From a checkpoint of a small segmentation model.
Training: 13700 steps, batches of 256, held-out accuracy 100%.
Data: trained on dashed paths with two dots that lie on the same path or on different ones, 295000 training examples, 11.9 epochs.
Rows from block 4, named by matrix and row number. Rows with one number belong to one channel. Each number is 128 + 32 x the weight over the matrix's rms, rounded and kept within 0 to 255. All counts start at 0. Numbers have three digits each.
# convs0: first 3x3 conv (model.enc.1.1.convs.0.weight, 64x64x3x3, standardized in use), inputs 10-19, a 3x3 kernel for each
# convs1: second 3x3 conv (model.enc.1.1.convs.1.weight, 64x64x3x3, standardized in use, transposed), outputs 10-19, a 3x3 kernel for each
convs0.0:120119155129070115157164169128126114091114080116081069103036077091080105157212130125113090084128077164152129142153154142119153159145159183174160150146149132132138107077118151113105161147139123098164164162160148120138149092063128123096161195186144131123125131133194141135
convs1.0:132137136135141123167135123126164150096108078077052092126098098118142132189215183124148133067094081153150084126139145126118119167158138138164149163144142158102084130159149146145083174138070148145132131169149145172154114090076160156161181180163182177161107117093090093087
convs0.1:142121152125000109128093159093153173127163185093070145124111141155170199135218162135183152116184190100110184161142152157132131164147124143141154131128163120138154168080051151051029129132095109141102140163135153150135152151140125138162123097158123143198135055174156107162
convs1.1:095107101082092105123112137116113115148076058145114108097103106089118139110132178091108053088053066126127130154114122162131111170155137126131127150137129144134133106097080179144054159160103118129083142134078103119117147160105140107058098122105169139068112144045097143109
convs0.2:173150132131066144132131162167149158167132184114128177081031045080156223131173161117066108175159125128101121162147144109102142126157161136140151123119095132105061145122132137135114132169167162153157142163194167163158141108144161166142161120093146154148114079068106076176
convs1.2:082135194097134158120164170123109122154099091069137174144089113097143175133183160170171113071066097102127122148136157095140155084136166224156068162112126162178225131076121128096152152144142155134151152126153121081100122120111147154102117110161174141140099061131122110167
convs0.3:080097109089081116094126177129147165111122135099111114089062117087134133112114132115147156150107098096085108137125144120123136134130123141122139128112135133109119143138150162150142156159122163141170149180148153149105091117152170111115142130135150149134114123144125129121
convs1.3:114123137159144147151187176158119077089035020081055106150123117108120153133163190093119112095082063099116107134141121095096095118115115086115115095112134133147165109092092073051071139107102123136144114127124110129152125139146136193195129187159109095122083031053125092024
convs0.4:140161133151066111173138120087102141138112114112140177169125113109099110186200147121038129100063125082138174158164150126113137170114080137099127129113127122094095129043162184040043163107132096079165155107137133117145141095156158041151108072113120151111141158133104146083
convs1.4:179190119156196125109122110080103153158152138166112116108108113142131119085071136149111165117141179109179164127140189113126116127108118095118163130115154170149109080103136168157123116110146124131101044055131062099154109126129064084148107177157146111155117119150159153123
convs0.5:136122063213140101106069120097114088064130120167119113169133134159168139073114098142113120060128185122111120105113125155127150141120118107181127106164109138176101159156084163160093135122132178158095135141131153142151111131113108079134121114097126144157142139081159158139
convs1.5:192165160152157115118146122150136092132155113128138126156116092184170152170142124131106087083125153101094146120135139145155167115131143133153123147134117153174148108123111134123089116151150111091096123111139152147154147122139134130102139117135103089070136136068102155116
convs0.6:071120158176195183137161167125191142103170103073088131137165158149132137139186151162189138131079033065146153133146140160150139153132143158158183151136155158137139104096118129070115167107120117141154127178144130105116120170169154107086106133207098136160115137161170109156
convs1.6:115100127119021069100038135211169105133095109099091116159195148185146118123132127165104080106040035071052094221177122234148119118075072101120097099117086113133124177088113141121110101144133131140110160181132107167136154163106192214128099129096155136139082100127098126120
convs0.7:115112095140120059134125095116107129137123090113108153133173105225106106121053187147114127166170127177141128143133151143147138135114113154166164146144128169127116059095103053142147116059051163155130144074126116100091155120127098117063098128086149102115119111116097166101
convs1.7:170166131126180120105122120067093134123126128117122140126178101151088000179109128139159148183184184110119122133086094156097118138104121150156124107145135120121116127110125137182220122139172132102107108143061169118118150103109154124128131137101067118115088182136107117155
convs0.8:090101143130091141129065149076144135068131099100225172173172139158093126145183120133114145059139135059116115175148157130150170167139179114105081144134149128118126151168127145059100141120114133190152143123138132160134141132139146087138079067161117133133118076125147149060
convs1.8:104128135149155134115124138139095132113148081147133055115134124152145151112042096097110095117143075117103089112125123126132099144134119101104128112138142093131101117165129122132105075119134133137133059009170053041160140128145064092179090125155106087180111103123141143116
convs0.9:130170179158056083141127101080115151157150105106080094193189142148094092144177132099087118137117125128114150159165173123136151155140143133137147117094123128106115158097133177105146158127143117127148181171183124127140122097156115026121160107045133134102140161161087156094
convs1.9:152140143125172139112153128099118111146143121096122104151134128186152068094078106125096140109123148093130161118092135095116106143106117117117103138142124149139109001062145195129126097148133084089140087040096119067140208151116109113124122146155080089146070141168167190113
convs0.10:174153153185158158152143149103112089087128100073068085207090150172041135187214169123140089109154148096116149139132142121120116127141114091107103068056047120111116194200142166128076135165164151126119130166111068151150137155116132170153089159149127094164150032175142102140
convs1.10:102128152123134151157157170131101114140054080123095109136093099125162121139137103164110139140120148134130119135130142133147143150158137110118082056035052117131150126131097188097111122065093140130143141146141106111130115105110087100073130145129137118117110124140132129120
convs0.11:108131168106086116183116166122174186109147177092102146070121122134134143120156145118142196097179192090125149132129127131111151146122125116139140103110133125123159128109101093107096119142132135155109172147119159132131142128163033083194126107158117135105194138164162128169
convs1.11:122128135112129085092150140125152135177141060147112117071130185065122198058122144109105085174108061163157125145129115157133093139122090100137141083107102137152110195154093172176091097121087138109090158175154144174132117184175027153167104207183198169128159141098112120126
convs0.12:111119149097180126118143134095196230104193188113202182126129110099157158109156127123131169061120151094118116161157126163147134148141179141124125151137129133127167129136169154129152107188128126168167139165142106134154146164186150152207097110149081094178121000067107105070
convs1.12:092093157146086072151121114196177131217200092185140074137128133143164168118141156131095102146114063126149083167106077160128096160138106136125127120128120127152136128088112129129086130151089100086099077040131093150153115109120086094092118084101116090122149092097163062036
convs0.13:139182168091151157107123149165095160191117125102159125030180120089204054173099001168129140083169141112148092133120124112132147109108102145127135113106139109147135108050147101094161163095102084121164163095102152145151158141129120130141128130130129150105120135096174124168
convs1.13:133145136123135116184164087123101095141158149122122100152150088179111115163146150094111160144220173131102101129082100139135155134138142097075121118082103132136139163154158115139153120148158120165163140161140131169191100115060109108117138128120167149173119153146094120090
convs0.14:104141175121161123117101083065108130094092102110100050088175155176166093158094155114157126110066099145083092113113126109100109157140131077113102043096063115127083217207157141184171141100091103109126112124139091104104132183131125102099175140109122161175146155108116143103
convs1.14:178158131149165127093107135081081130091119074157088000138177166155115134140134137049102142111173147171147093184181154153142124152142118170150058099114045054099115161143105126133087118162105131156124106126166111155180156161136116109073124122092102100146131113082134130115
convs0.15:119086142128074134200142163136155097145161124107180153089066099164113132162107143108113086219191080151167116140142168121112158164142141123150125124139130147141138113088100139115081115146088124145140137160173133141192173115100181154077164184114099099138096060133136124117
convs1.15:117121127113115136163128109098156155102147157098094103162160096159161069176221142092162163068119171115123134145160138114105124137122148084128117117136135128123123110129108115165179167161150093110136057149140107147123148080084166141103177155086081148157053122154117033113
convs0.16:107151151137141127126091138145103151120113132150142154216224081148077124111158241103093121155134108111097088115122126141147123123121118117133138160141146172132156091196157088099090101080106204169122112091127100094154157091114095087116125081121105130087120171129121163092
convs1.16:108114137147150180132149130155060102097165117102133172113106133134145109162044082114131110126119140103124125123160140128130135139149155160125095109106084095130146154142131140128150097098151153136167148104073123105090148112128132117109137119125122112097124205108106158141
convs0.17:148162143083129145078084093133134070127033064141137091137161162165128122127161117141104131113122157128185152154151180144171160153150139113131159164149159156133141163169132118115111135128165151146113140129127120113102105129075128109083136157158159166138157189122158126093
convs1.17:153120121118091152125100068065101114063157160101137137160169164175189168168167117108080092116145162101104123126111103118117100119109087126130140130125119138139151152106146122097143103080127129046138134104113137135129189197174199162158132179145116090112083126158078093121
convs0.18:167093149185074096117103120148173101164164093150122102204168124068091121144194106110108084163187113170145156148134133145129151132129148140142151134129131142105131124154137092116127175160175145163145138164165118122142124071098106149112167082068137154119171181119125112076
convs1.18:147127102144130117121130097118135131135141161100138130147139097183170115174140060092097138080117165113134147079085098119146140132125148133088098109113137111124141051080121118148180139105160110096143083110088140106085150100103204093112127097136052074134081124180119164170
convs0.19:120149162079046108156132128146175157117177189134183164078148143105113108128146113107162173079200191088145146147137141128126144138112112133132127159141157126126150146080112152081053138130155153115091173136128132173169129165161075159159080077120104187152075059161095076102
convs1.19:116131157141143139140162132121104113205161107160139121117131154127170224085097160130136081134065055135113092118128132150147112158155116103127133102140129139172143140119089176109068113115118114093056154093081097104125137176201062096159092098129112108102144104079160146130
convs0.20:149108086164139187119142136206183083103089045129132126105169134183154115159139110146120100077139086066118129146132156146135147171175162128145138140146145149120138153150111162095100130195151161175119158170138127149117064112093155146089112099089163206158100169133167118076
convs1.20:068105118104145188170197159123056078097168151096157155114103098140152120100118110104074103150086071139152171117105101111160153138210212135124112108117130123121128081079136132078114117153119133113167095000097145022037128130115185182148123135151085110183085120129134135165
convs0.21:101119117128148167077122176116152114148112124133113113094135123170255131046017082115054119104137138105152128147114119157165163104129141124134118136132135142142144087127089097130120164021047116168122100083116135140085122080094116151153091106155106137127122124120154201138
convs1.21:115143169138170192150152130102127106128169125160102138118106141140098137149146123112157161108136083146142093132128139138127139182161144143174128129149108103108128159163111133138087176110120128133144131167122174164151137126106135131153141136132170158170117154130140152093
convs0.22:174174138163148134119123174071139196115147173117128149111087126095094141112140182086128163101179210058075147140149158157133143136137140144122124156120090129148135121112143123107130132161196095149171097081146171179171153120109132094164149049122118074061119098143225129169
convs1.22:151136144186172077100086011161122097183132097165130072153124110178184157196179163125147111171132074167110091116133105190171120122120073142095133168112132154110090117145156136063081074122137129098069138160147106137174123077074109108094107155114147153144112088123082082067
convs0.23:106086153138112138145128147111094138117121144141121140152103100129119153153196213094081118072102189119079169130129122122116139108127125159134161084056089123109125146146112128126142190164176155138138130151155128135127099127162113125185138121109172157120174105111113116127
convs1.23:116136125187209158113147132111081065119056094121171160091051096100096143173125105142123129101101082129167133084095069122118098103098074150117108110080111099119128096062121181041097128138150114136145146120122069068138115097113087076080105124183143108110163179089111137140
convs0.24:141096075154129093155132138126142161094208170119144161108072113105066116115151133143148161075033098137146146120132116128113129132117094161136130148109106114106149152153171151059044151146172142091112109156158129175190159169186135071112093131155153114099148142173134145127
convs1.24:143139123166158126170155132147151127141139110116111117116096096146150150127125146119107112207206082112119122125128101137145094105105074160127126122131130121112133124143078130115104122149148135160120074100117032065130164145138057121111138148133097142164105078146143175164
convs0.25:123128153071087103107096107116157173092119149079078138136178161130167168113155156140159124101104139115101103150166159141146157144126142151152151125116146149116133154128133170172152140156157151185195123152160110109129128200175093119161161137137103041183141091056135090114
convs1.25:113104121072088140088090123087062047111132063087113092149154130153126114117126155109093079070092067066093116111072099075040068102109136145126112117112111126136152068030019158121016135157125128082105113130164138169163143170153139138123118117133051039070129104053085085081
convs0.26:131146090126170139162147173096150155148169154124125108145067181144192173134155165132046149075030134119137146112149099182148161123119124159159147091130103087144121169091158139144111119132154141130131151125105136126122183102139144073135179196161128122151168179126152108148
convs1.26:144177177123134142114100121141175131140124132114110155093096113120109159119139175143112125116145148143174095115141127137161157065069070125146138099131116104150129104155098143146088122138171156138084087088117150107182138142101082072104092144153104159187154087202152154164
convs0.27:079111088096172132076110112143141152167102140112104090097185088162202088122039137135130119162156132142168118140126121147162149131137121129134134147144131158147138083140133062113159146090053174171151140067125138111100146102098093173129075122134112134134130157144112167128
convs1.27:101101138126142153148145117072099105112126167177148151122166125121042099145087103154149187158177169163150149120089164123118183170166182182161137153143119150158153191203152138211166095129159148132125150193136117128126102137132095066157109138153122181101075186114131104167
convs0.28:103080126110158130094132089153103129131154121168164142159116132100079116139134187141110119161091107140136184145151144129155133126127137105128111144124108111112113146168181097106161106108116202163153142138134148107056110159135151059105132069115139149113142115121169154089
convs1.28:173166140229154159182167153090056118132177193132135131112089095143171147158131141100156136187201105115074138107132087108155104108108097121128099139171101122149083158161134081143156087116163127141167079011087067059132117092117110196181139170127094086157154114135127151091
convs0.29:145089150102027152146163166139144084157137105100106127015027119162105149145133140129099063229189095179159126161157153113119151181171159158153157146134135182144131116097127132125095119133116131100109161179159109112147159109120164155101183185120121110117107063102155117147
convs1.29:068149104102146161128098115072111153121133158105079131110105091112155080133205214123164141073110140115149140089129138081113133099132144083106137139125122156121120161126142138118132169133113139191190096202130109155103168092080207164106185172128153163135112084152145049119
convs0.30:164162173111032108153159145159149106165134114181171163095076096135143148166154103123128075163176143185177125156157165127112137134130142153152137126125120144137135123114128106116160127110141104141165141134131149133117106129127099062105168143115156179193142122112176128126
convs1.30:110153137134163166090118113094137177112143134109131108127149103147196129166178127134129119071080154133122121045070100090136148107114111134139147131124140124110096058068147132147156094114160101100135061107135131135113159123092150135083129103126109115138093121156099142181
convs0.31:152155127108156082118111116120140089166155084121150154165084123127085194110183146099109066143147052084121156148133127121132125126132133138133124163135137165156117113126105122155064159095141152121120131142114131112118119099131129122044092068114152137167143096147156137109
convs1.31:102126141114166141097077095128098098132203187109159150129149117141121079150140121065088106178221218125106138100106057123200164108137147155159131135145111108122095156113071124188192129142166150130191112075096191151108213184159190219191146157142093091116154191160134151169
convs0.32:083155137099150156132092105112148140129156117150155153119147113080116154114122100106100111093088095147133115133134130135111142151142159135135131127127142126138150106162141130163143141136129115199188098152106112148153128145084112136116162116102115099121170176087150119152
convs1.32:159114154141098100173119131181149119096116079171203134143162146148140144133159124095103104107145100134131097161134095160109107193165134137137133113120115130156128108105114138139125155129129142183153117140173096094138162147151099110147118135141111157141090105157155076092
convs0.33:174152130127067098111103125092098124090053118143141156145168150135174137095165122144120117096153161115215119163185177176177166152136157155162165177166191155138166132116104145127117116155145137098118154112124165156147137143128072107140089155150169109133173126116135066095
convs1.33:136170185107106147092109103154160162109143138137115131171202156192208161122115109170113110096085181137102096173155154135143149106109111139127148149154166134141129108046077174204120125149162140140104139183170170177148172206147198183156131138152092101082095164160078158119
convs0.34:135189117121156131118131165138152146107090133098126169148059077097124136110193130179101095039086108062127134127156145134084087138122143151146164168150197118094120105088083130120117068140155075118143129124159149160183184100080105106120106155173090107135157129161183178137
convs1.34:093116128147117097118005077207190107141116087135100139159146117158175132169196155127118079126086031145126098219223147188162079151120095119121116135138140101125117167178090182148093161167135139161103146151111096123163128147121195245235150172171179198163118104122117092084
convs0.35:117105127120079116132137116140184110114180132118102123084000107076165183154163115129142115066145132091119116119128123128119113127121130135135154165145168142135127147115093098134158162108135124153079138215098134123095144177123110146136100125118149100127199057128162105148
convs1.35:110132171148145125151101113126125143139089137139150151125119109075090159162200179147180123146128110139101076132132166129136126114130130123132121159157146139144130189165106158122133117117144175156111191178130122119154120131138136145142127139116154152182128139155111128150
convs0.36:164097024161146091176179154105093119136120118084060132150118157114167167111119069109080123120024128139028111122126095143143136143159147145118101169154130152187147111088124131099124163130116082127116141176133158149108127088069139053086165151149151125142166186108150191143
convs1.36:140155151169166124168173144158179108098113083137148100132152134098136186111111192106117101133180112124143099112157124115167131154152116162149135123145123130140101168148117130086058122113113155127120140129140103071163154150180116112172130152142101180122145076110183157114
convs0.37:130125130126128104168124099192120088048048103165155130165157147185120086112111115222150094039107117122172109124113134163154124133113154135138133129136146136130153130127124127131147145161105182119138160122126138132132154120058131062107085171121158182121207156096174139093
convs1.37:184094116136025091162103148136167145071107096073093145133122106120067098107143096124099106059090148064074155099062103073053112081097139135112114120096107157122130108133136108145097116144153083126104135109120131143074100151125172163167169141090162160146080190163110133190
convs0.38:159127132158127124141164133180143086145050035180131063090102121152122134140130107177171162140195141137232170146134142167151124169160165155138146150148151140151159183094091147083130113138120167142131182141178166128137178095121189110110128157118135161144094104159136000076
convs1.38:143089093181027017217097068134205144121172139147054038119168140150200141163181133134122138145078079157070085146053102145054091157103109101117110116094123142128133134129121123129150129094077116062104169181114140185123066137094103087093098119103160166134060140125112024129
convs0.39:142175108198132106186114135127123152144199151127118133127106108120039137106159229084111120093102104073105079109102094148106083181156141054076055135147120110100111183204194191198101140105109126089135113132101114135079180168123118135135147163126149157122143165152123110138
convs1.39:146106144177090120183136174185116125152070096110120145137130145145176146128154144115077112144124117127119096189180147159116073179164137088145158086110140100065102102110121168120112122104115152118129121105146127124156154136153095134159083087128137099106143101146126154159
convs0.40:154109140125127097189190152159167090103081113124156089169156146150103115103097095145147138144112070115144124133141153135128125185166170118083123164114142139124136131157136121138141137177134161153150160157148135125131144100124182122083079081097120149112113120129156109114
convs1.40:108042071126081073153144153144112104056099138063078092188155161123139181144155130113069084052046028097115112142142146115100115129117142144131116131121135132132151142117136170151127155174162134170122129046076130104105144136165164137146139117089103079158110147096121105103
convs0.41:127176161131174159163156126120152164091158121094117129094203144115158086136090091129165117123188143092115093148125123139136138138135147126127138149131148153137111133137129163151147104109092124121140116127135099101113134114136144200189117141091129141127121105164136086108
convs1.41:064120107164218120146123102154163111102137050144192100142140168154180185131101115122111131166180121140154053128090069203176121183150107117123120131150145127136122183114108144134105090152110097124130126142173084118166134107051112130114110177145087157159158162147165103054
convs0.42:094100125097119156140197161095031016139093098142126096161102123165081092113116097150163079101119105089122136125136153132134118162132130126137092167149135133132113140154149130154159153162105116165168124131093128107118125155053119051089124148129111080109123160064108118084
convs1.42:105097106115098115083099169183126089089084075094111107159125151107102138158175156111093090137165147125116176149122104083101103079081154128156178181182180177157127131111106135086088116116090160117117157102120127095127181164183141156158147122092104143125079162117058106130
convs0.43:165137100150090082151103092135083132143185135183134140111176098157152121105144104152135116111134129134107077142157147147141142123115149138133141141147131147157149154136162138158144108172134160157145135120118146139129176142129109076160156151105088128147196062065110105104
convs1.43:141112126140083122143095125119140162130153138094129141134132153108106114128130125109112116102068133073134100131083121100068094112110142154117108158131130143151155106080127123116082140159134124127086132098122141099100131133155133109123135106109093105132104107125085100092
convs0.44:148171147117143137114116114151150160158134148124146109170243135090050058150135171140129124153167103102155117142150134133155156118104104127136133145122118161129130102175184164111062086112108143191172153126151108110126150136127129138141101068109074141117130155169134135094
convs1.44:079149127179195163172113128152132129106171082085133111118095123166155148113050100102106147088145130123174080138149103181179151159177155147143123133124110130130125136140079142126108066107109120110148132124119091082137169148096130107137098125160112130175127205169125153082
convs0.45:102187129083167139096137108156138132161099125156164161096122105070084133161144166180102109155128174153141115113145124141160140139122132135124131133125153115137150086127202087176154144075107152166155126107092156131122181124121109081129149107156138112150166113120125148105
convs1.45:148146115207190154213144159163108130073043107105192183136136101135118155177199178115091137129230207154174123136131106152166126119136097155147101117124071090138095162174146123148160078099156105131120116097111106048112115104098121081137151184157108131161117072136194127086
convs0.46:113067140101094166133172162102173045178146118122139128073006146141163125106092092127107063185136137153121143128118129138091120108135172138120123126129117135144131136138118092153145144101134054172133123162099118125145138083092137147113095124154137138168147077116180174162
convs1.46:156127098152174147116124133140154132159160195096105137155155103173072065178146056117132166131231227126155142130130135117143116125127127127145139109138132147166137141151128151199220117119186119140156119194182134172166139117115118094058115134142179161133147153189137094168
convs0.47:080128172098147196146134108144157089061091088044111138056164163144173109192134109127135103133126085126135144144146176154152152158130149106120095123147128068122100135119169122102200156138124177157171147138125107144103091173152124158143120141161076153167055093153132158139
convs1.47:105115142127124173082128193130107105131120054133068047139143119121090130104119150090139142151125119163110113134122097124137120134138152044077086139128086154144078129090074108167115125165092128149158105153136083140102137134118143153134112151098162143104143150125092087109
convs0.48:173152175163152150157179131148156144155104141117162152127054115106133166141150136141133153182158097149134125146125142117117164139157155121144168138146118179136081158095091142101100173131162135150103141134142140159145136125147168169118153121126134048058025000057000045141
convs1.48:108113144140183180098154143093128130108126116057105159136119130095086130105137136142173068095097128079110128108124122089164166081133148139098062117102114098105146163115034121139100125128133098113120116150130173122125107109124128167076119110064144114108125172127113128119
convs0.49:174165128168158110109113125134134121143112067136134128124159091119147092085077127106113140111106131150133126126112129122127153151155144144141143130130149124128153139128116145158110143119159140152111167131121160127111136075065083133099076127117053102141148094131148148082
convs1.49:141133150133169139125122119136141163128099103101169182163146157188181167185166189100111103118127151099109113143194176142175166178214228140151131120135130119148150140136137129151136156200127143154143130121101084075074149133166103140156162173149097113185095080115127141088
convs0.50:129152140138180167152169155140171149105190164082117140142143107126121180117137112173151104069131229062147150139137114153118090153138143146142147139110145106095113095111115129110153113151094123103126103125108111121102148128084132142186092133179128114125147147142179095147
convs1.50:140116100138076018125073093204151108200140111170146127177170149173186152195191168213164091202128068131140111233178096233177114162115082149136136152140124120120120143105113161109129141147110114114062140186138104152137089093099174228116116179162142158151150124135134084075
convs0.51:159163092141168103085127114124146134095154109122130108201126154161130137097159142119119075100168138076100110136120122112089063181208189005008001145129144126111135155162083166168074104145122125141115147185145091111099123152081120169153105122131060167153130112155187143094
convs1.51:150131147165137116148152159131118134106109082108147150129145144127170148112162142154127132119131124106139121189166163100087048157147143112126139126133185086124113101142113167147135157122114126121135148114131134129156111112145122144144077130121109075154120140120114138072
convs0.52:136204152111145133145092149130148166137173184155129122098118136085108143108184195095111156061163173092141146098122131119127144137137135116074089160146163130139152152158114166163074133147111180188189176183141123146151095166128119162163108119107083115164095088168129107141
convs1.52:150180201188146175132161175123119113180105090157156134105119110137136118154117121120072098101083104089124136128075090143091070146131137104104188156119155136105083138077097149111110145175147153103121128088116088076107101157155117167151123125121123116069128163151082124096
convs0.53:127090137160061133158073125154191151098060087079063113144131096125116096114113109139138144114158105107128090154161182151146169161153159153151152154123158136142137138039081175069134165157135100142132116111133129137138127114167118128127118081074200149169119157111128092081
convs1.53:151121112121125094158134097108110126147136173130150155107136141166186176121125123117055043113076091133124128132102099120129137145146143166135137131111118148150122074033090131102115137148151102071118097076132065031112145181187144137140084095154112079120141114139138143191
convs0.54:051085191097042184138133177121099115078000161130073147038100142087142154115163143156160112130165168160149159130158182139158153147136137144122139151134156147119123103117090118131139113096167093138148121120129140130170113205163119139159149157178125120103137133103173143131
convs1.54:095160209081118158074077159152178125189152076159098061134106108134136176127198222126118102119128111170133148100132193120126143084114113156156160164130133146128113108065078189164058165205085114121091102196114156235155100134095101143136102176148155109085172104075125100088
convs0.55:123163178159122143181068125152171162129137134185174085191127139109056151182148165115150138080129084178226124123121134151142146125086129105135147115143120113140123142184160037114101130131102128137170069056159143144155108166132055084094129136138143093117188133124171052090
convs1.55:114152106102162172162133126138130156106120155125090091126170106134193103133124065063106120114152175173103103088119162113116161160139133097122092102123090126159096148174200110134167102084148138177187112142084057060122104132112093098142108093140108148131052135158144151181
convs0.56:130121065110141123111135133107164095140163096126096149119040116171169116109117085153141098158199092136166158126146143181161130165146134142140103159150109146151130128165085111165165114079083174163134155175132163078091158179118147125073134134134166132185118083114161137152
convs1.56:117125125131140109060066150094113083106135081161149094139141127165099159159160156083230138146255159101094090124164156115134137043088094143147114130171120106139078137231106138199138120161148148161085141166129178153155147106144131100150093122099125114118107160108138110113
convs0.57:045116154054106177126113147134121121129072082077041134000092137120238141157183120154088109118159156111119136131140153132123161152148163128180142116157138139175174130115091046129130111095101138155139187136140108108147154104083107113133101122132095169120097160123132162127
convs1.57:103135154115163164110121108086142137129127080164116123092111134084043135140144187167186125145086000146109098100129137102149108127164124092110130114115123136156122204197141123168044090149105121169116140240128097120084068123134061141151150169157172173080133086115093062139
convs0.58:102084123135109140168160157116140113095127136135175107066088114109192163170198139111128148090127130165155102143132149151110128151108136130162086132177089118149112168130119093155145146154140111137179138138165166154182102145179133130141131156155097117109121131124109153121
convs1.58:134117126144133115152117137120139099101127076130095071112139097073114151146163191117161132116116086127134085146157162129119113136119105129181156109142145083146131129144114119137105137137100136138116141152114111125125126142134157133146138131181110093103117108087183117081
convs0.59:130161148052080143071104171174106144168168118115132103093170125017137094153160054161129134067210153051164146132150134120118140128114112126146148137126138152149138146081142114076128110084112105083159167139116120114120160156146179165140077103127153141091157138125217118165
convs1.59:095112149123170122126153134076064091138174147147153094158072124091033189159107171131143139160208155130148130089101125124145125108140148159157156174140132180156156185166134118142128087120156107112087144168136061125173094115155053095158143128104212147130132135159129095125
convs0.60:108174114100124161165150123176110134122137116134153082158209117102084117208168221102128108140155113110144114150153117128147134145131110126112116141133143111137105147121202165083112129167169134093144142118115112144127108126121095140133160087106113144050170176151145133098
convs1.60:100071091138118134163144130152105123111169119140132118155100080154135099136087094101112147150171156171146151118133127129092153185139159077085105123129101155140110114113131133132132068091097146109185117134135106131128106089079054051110088097125155111146120147162099108126
convs0.61:120127140192169148160123141094119146107150129119150115098040188146103137115113159111144146103196156110094122129133132112096129110113111119151149133130096148139121178109098180146036153100186181137074135115122115178181092131144090158144137078073129134165065025129032103173
convs1.61:154151119147167135143101122151084081122089093162180191135120089189163124150166127103141076150085120139126151086091063118116108130122089151134110144116100150138158105100052158113089145137113123131098106087104104065095149152145120115055135110109061091060076091056095159073
convs0.62:144161125146171096115118122167110059159077086164190144127131188153190154159182122156130084146101089117139149142159134149180149125160134099130117143156161124144082122127101133144118137110137140122095133083090154110140149127067127072061113076125123169173155135157154142149
convs1.62:129132101064140098098120089171107100107169169094114188145128120146139091171140127076114094147204195126108119088102107122135153126103138121146104142159090130138095148140094150151197114129173123139162168080124181180172166114089145144127186156104168105135165145104115145152
convs0.63:122108154133058169154120142102166136128144107124212163157039137068104194166190091104115141094126094059157165147149154119110129137134160129129138144134134126147120167148096100032115127138177165125140129113167095151119133094134107068148069054163196155104156109107122131101
convs1.63:144121166111172168123130108188132126142159141132149120172136097164117106153103039137105104106118121147152130137158141150181135107128114138127109123154133119163120165130092184160113109149173133132158117017114096083115134131102150108116115105153151150189106142162074176217